From a checkpoint of a small encoder-decoder image transcriber.
Model: encoder arch inception, encoder widths [96, 144, 208, 320], decoder layers 10.
Training: muon at rate 0.019, 4200 steps, batches of 128.
Data: trained on seven-segment displays showing three digits, 97500 training examples.
Rows from block 2 of the text decoder of a small encoder-decoder image transcriber, named by matrix and row number. Rows with one number belong to one neuron. Each number is 50 + 10 x the weight over its row's rms, rounded and kept within 0 to 99. All counts start at 0.
After each neuron's rows are labels from the 100 texts, of 14976, where the neuron reaches its highest value: "tokens" is the input token at the peak. Only what is clearly more common there than usual is listed. The data: seven-segment displays showing three digits. In brackets: how many of the 100, against the usual share in percent.
# fc1: MLP up (decoder.blocks.2.mlp.fc1.weight, 1152x192), inputs 96-191
# fc2: MLP down (decoder.blocks.2.mlp.fc2.weight, 192x1152, transposed), outputs 96-191

fc1.25:61 61 57 41 46 53 67 53 53 53 34 65 47 54 46 69 59 52 45 41 46 55 39 50 39 47 45 42 48 75 51 44 52 48 53 40 47 62 46 39 55 51 47 56 37 61 52 67 50 62 58 43 44 64 68 37 48 32 50 52 66 40 42 50 59 58 46 42 45 41 67 70 51 47 29 40 63 59 62 51 52 51 38 63 47 45 36 57 54 57 41 64 46 49 42 67
fc2.25:56 62 53 80 40 57 61 47 47 36 35 56 37 45 43 47 55 52 50 65 48 51 55 43 41 32 39 53 44 58 57 51 61 36 56 52 59 47 45 51 49 59 68 54 54 58 32 45 54 39 51 55 42 64 56 73 52 52 73 46 63 51 42 49 46 58 41 46 71 60 37 38 36 30 45 64 61 52 53 47 63 68 49 52 55 55 60 48 68 64 52 51 54 68 72 43
tokens: "2" (42 vs 5.4); "6" (35 vs 5.5); "8" (12 vs 5.5)

fc1.320:50 44 54 44 32 46 63 49 51 47 41 59 53 59 52 59 59 48 49 32 50 54 50 59 57 46 38 58 53 49 42 49 55 57 58 49 54 43 55 41 57 59 35 48 26 49 48 50 54 71 45 69 79 48 42 54 52 54 68 63 58 36 37 48 45 60 33 38 57 55 56 50 55 36 38 57 74 53 37 48 51 52 43 60 25 50 54 42 56 72 44 62 45 44 53 57
fc2.320:55 53 47 62 60 65 49 41 52 48 35 23 44 34 47 47 44 32 46 41 38 60 55 57 54 49 29 50 54 52 62 49 55 31 22 40 61 61 30 42 44 55 58 44 39 55 38 40 58 51 53 43 50 51 61 55 39 60 75 60 49 46 51 38 53 51 47 41 56 58 54 47 54 52 49 56 48 63 72 55 39 35 41 37 53 56 63 75 60 44 37 62 50 53 42 55
tokens: "6" (30 vs 5.5); "4" (25 vs 5.6); "2" (15 vs 5.4)

fc1.380:49 55 58 39 38 57 45 42 40 68 48 47 37 57 55 67 49 46 44 52 73 65 56 43 50 56 56 63 49 40 51 43 46 45 51 63 66 51 51 33 46 47 49 63 47 66 35 52 59 39 36 47 37 50 45 61 41 41 50 64 52 46 45 54 42 47 36 54 30 45 47 62 38 47 47 52 73 51 35 52 55 64 22 75 49 32 47 64 63 67 46 61 46 48 60 52
fc2.380:45 72 43 57 53 51 50 25 56 31 63 52 46 58 51 58 58 46 71 36 35 44 41 50 59 54 39 57 59 53 57 45 56 52 29 40 52 57 47 50 54 37 73 54 37 46 43 36 40 58 52 49 47 44 60 45 51 61 62 50 65 61 57 45 49 55 46 47 49 62 42 31 45 61 42 78 67 40 60 43 50 46 62 48 46 46 57 49 60 53 52 40 62 44 61 68
tokens: "6" (48 vs 5.5); "9" (23 vs 5.3); "1" (15 vs 5.6)

fc1.406:53 47 63 32 68 48 62 60 46 26 51 58 37 65 63 59 48 41 30 37 41 48 56 26 48 52 62 40 41 53 57 46 58 49 52 25 51 41 57 51 37 64 52 29 58 56 56 33 45 55 52 49 41 56 39 44 41 40 30 38 53 55 57 55 33 63 42 55 59 44 48 40 40 60 54 34 55 50 68 56 53 60 42 53 46 50 65 47 47 64 42 43 32 63 55 39
fc2.406:51 58 61 50 45 68 45 60 60 53 45 62 48 52 52 46 53 60 62 58 43 65 52 42 55 43 61 35 66 65 53 65 66 45 49 54 40 49 40 53 56 46 64 46 66 51 60 34 59 54 53 57 44 59 61 63 46 41 61 40 56 40 46 43 38 49 53 62 33 44 55 47 40 57 60 36 28 40 40 37 51 37 58 57 63 57 42 34 61 81 31 52 52 68 30 35
tokens: "." (55 vs 9.1); "6" (18 vs 5.5)

fc1.469:43 40 53 46 68 55 43 53 56 55 53 47 53 52 47 60 53 50 55 41 40 40 53 37 69 35 50 50 43 42 53 49 31 51 38 44 47 56 43 48 51 43 55 41 41 42 39 39 36 38 44 48 37 60 49 59 37 36 39 43 43 43 44 42 34 39 47 57 56 49 71 36 52 45 48 39 75 28 46 46 57 56 53 64 56 50 41 59 55 62 77 33 44 41 58 41
fc2.469:35 52 40 48 50 58 58 50 53 57 38 41 49 67 61 46 40 41 46 56 56 49 54 39 49 44 61 48 45 58 44 34 49 37 58 31 43 42 65 51 36 64 55 48 65 38 56 52 51 42 51 45 49 59 60 40 44 68 64 46 57 49 47 61 44 41 45 54 33 36 43 46 40 45 73 46 31 46 47 50 43 40 64 38 38 47 51 54 56 77 44 51 39 49 29 44
tokens: "." (71 vs 9.1); "6" (13 vs 5.5)

fc1.537:43 48 56 64 49 37 42 29 40 51 39 35 54 49 43 44 57 55 48 37 45 48 62 48 48 48 51 55 71 49 61 58 30 45 54 49 54 41 57 37 68 54 36 57 66 61 48 41 56 47 38 56 42 37 46 46 52 61 49 45 47 41 47 48 47 53 67 64 71 48 32 49 58 47 38 47 57 54 35 38 63 46 49 45 49 61 43 48 70 53 45 54 64 53 42 40
fc2.537:57 49 47 34 45 69 51 49 63 47 50 58 54 62 48 44 44 56 69 49 34 51 41 71 62 32 57 30 47 44 53 54 62 44 47 59 49 54 42 45 31 49 43 54 34 39 36 32 40 58 55 34 29 46 51 45 46 44 52 51 42 59 50 53 53 46 38 52 39 48 57 52 57 46 55 49 41 43 57 59 24 38 69 69 55 43 57 61 30 31 44 58 34 44 67 46
tokens: "2" (43 vs 5.4); "1" (35 vs 5.6)

fc1.627:35 54 56 38 52 64 46 59 44 52 51 43 55 59 39 57 45 49 70 62 51 46 40 69 49 47 42 63 45 31 46 45 51 53 61 51 50 40 32 58 75 37 42 40 44 46 41 58 47 49 35 27 49 60 50 71 56 43 47 34 44 55 47 56 59 42 37 65 49 62 70 48 61 42 46 45 36 47 47 59 56 62 54 66 55 27 45 51 35 40 75 55 40 59 42 58
fc2.627:55 64 39 43 42 42 33 48 51 32 47 52 38 40 63 38 34 36 42 46 71 52 66 44 44 57 63 36 58 58 39 50 38 57 54 48 36 47 49 42 33 52 54 60 38 62 58 46 39 67 68 64 61 33 48 42 41 40 49 56 49 61 37 44 29 57 64 34 55 30 55 53 53 50 48 54 60 37 49 54 38 50 48 39 45 66 37 58 50 61 65 31 51 44 55 47
tokens: "." (42 vs 9.1); "9" (21 vs 5.3); "3" (13 vs 5.4); "1" (12 vs 5.6)